From a checkpoint of a small image denoising model: activation silu, normuon at rate 0.018.
Rows from block 8 of a small image denoising model, named by matrix and row number. Each number is 128 + 32 x the weight over its row's rms, rounded and kept within 0 to 255. All counts start at 0. Numbers have three digits each.
After each channel's rows are labels from the 100 images, of 14848, where the channel reaches its highest value: "lies over" is the class under the peak; "patch colour" is the nearest of a few named colours to the mean colour under the peak. Only what is clearly more common there than usual is listed. The data: simulated fluorescence microscopy of cells. In brackets: how many of the 100.
# convs1: first pointwise conv (model.decb.0.0.convs.1.weight, 128x256x1x1), inputs 172-255

convs1.50:115165157179105129115099148152079145167160115148120134123197142159149175080138138134159171071143135122130134135118142150148117160141096134102145104119135125093140137121145136091142086149149135169138162121136131117137135117108102162104122109144108141107
lies over: cytoplasm (82)
patch colour: brown (33); purple (26)

convs1.55:166124115113100138099142118130102103165120123129153110114125132133114125116101144129122119111125134134129123124132127129183096131149090114130137130091130133164056087144132176203155136129128126153127041123175114111161117133084126144149113144126143179131
lies over: cytoplasm (99)
patch colour: brown (31)

convs1.64:158148157039166151115129122152084129098149155088152123129132146127145089134113165130142138081096155148147144155138141098151060174118139139098109080146138112177043150125154043092072126156182133113120127132142117143121130139106101084127123127114198107091
lies over: nucleus (100)
patch colour: blue (47); cyan (33)

convs1.88:116123102118096123134133120168095133193102072183122145114110103211136132092125119142168111112113083133131088128135175132150147102198169134104127124134082077109137155179153120141137129148136144122183150077166113170055099033117154166111110112144113133131
lies over: nucleus (93)
patch colour: blue (52)

convs1.11:162090139134115157109119131174162164135133099137162058123076108115042146149097146160104175126155136108079172137147126134073151095141200067138189148162129116129130120131090104180141078037161140148108151134087126092082012147148155129090159119132133063136
lies over: cytoplasm (63); nucleus (27)
patch colour: brown (35)

convs1.14:204148161038126133131126090148132123119135175124173084121134111131094097140115101081121093146143169149175111147126197144141132126112122154127101126110137123214128214134141083238127156111130130133074052104186124154145157101140111099183153138104122138176
lies over: cytoplasm (69)
patch colour: brown (38)

convs1.100:108143100178153163111152108142147143141128143113134141142114086139148133143086191154117116118171121145128090100128153146125143119118016135117187165139114143117102154082181047111042106179170122095112116091078079111127097106130190120087129152144155159055
lies over: cytoplasm (78)
patch colour: cyan (27)

convs1.123:124147112139114123124117131108127143147133115140135134141127147166135154139136139140128132118133138183114151117129132128138135120151128154127165120129106109125101135125122143134141127117122126130143126121150117112142124128131128134124114121126135080106
lies over: nucleus (69)
patch colour: blue (27)

convs1.126:086164103184111120109113119086129109107100156101076116125112120118133132146144141133134098110220166102075102119123147110113121137126015117120119060148175139096125102168179158094139116194119155119132129103088112090134071123137106192122165126152115107104
lies over: cytoplasm (73)
patch colour: purple (25)

convs1.46:156124123158157142129163141132169115157146149149130111179070116093116139106108188150155074098190071105130135172130119129096123116091124159084155220159157152144116160166099099088104125155123139105164146135036140136096139161120134159089133112106107118128
lies over: nucleus (99)
patch colour: blue (80)

convs1.81:152108155118137175074167143120154064152114118148138100113141128134108157131155157107151080090080087126122163169139133175142143142138182024138181166093111085190135124122083096160109119089043112137100113133110142168171194090136090126112134119110090101120
lies over: nucleus (47)
patch colour: blue (44)

convs1.35:106093121110134092174140122123164137127151119151102114137117169179055111052125069112150149131159035139115101119139098129136150114160176123150153167119103122128097103093124174120133131135148119149118152110167138151200208138110132090095130137131057138148
lies over: nucleus (59)
patch colour: blue (39)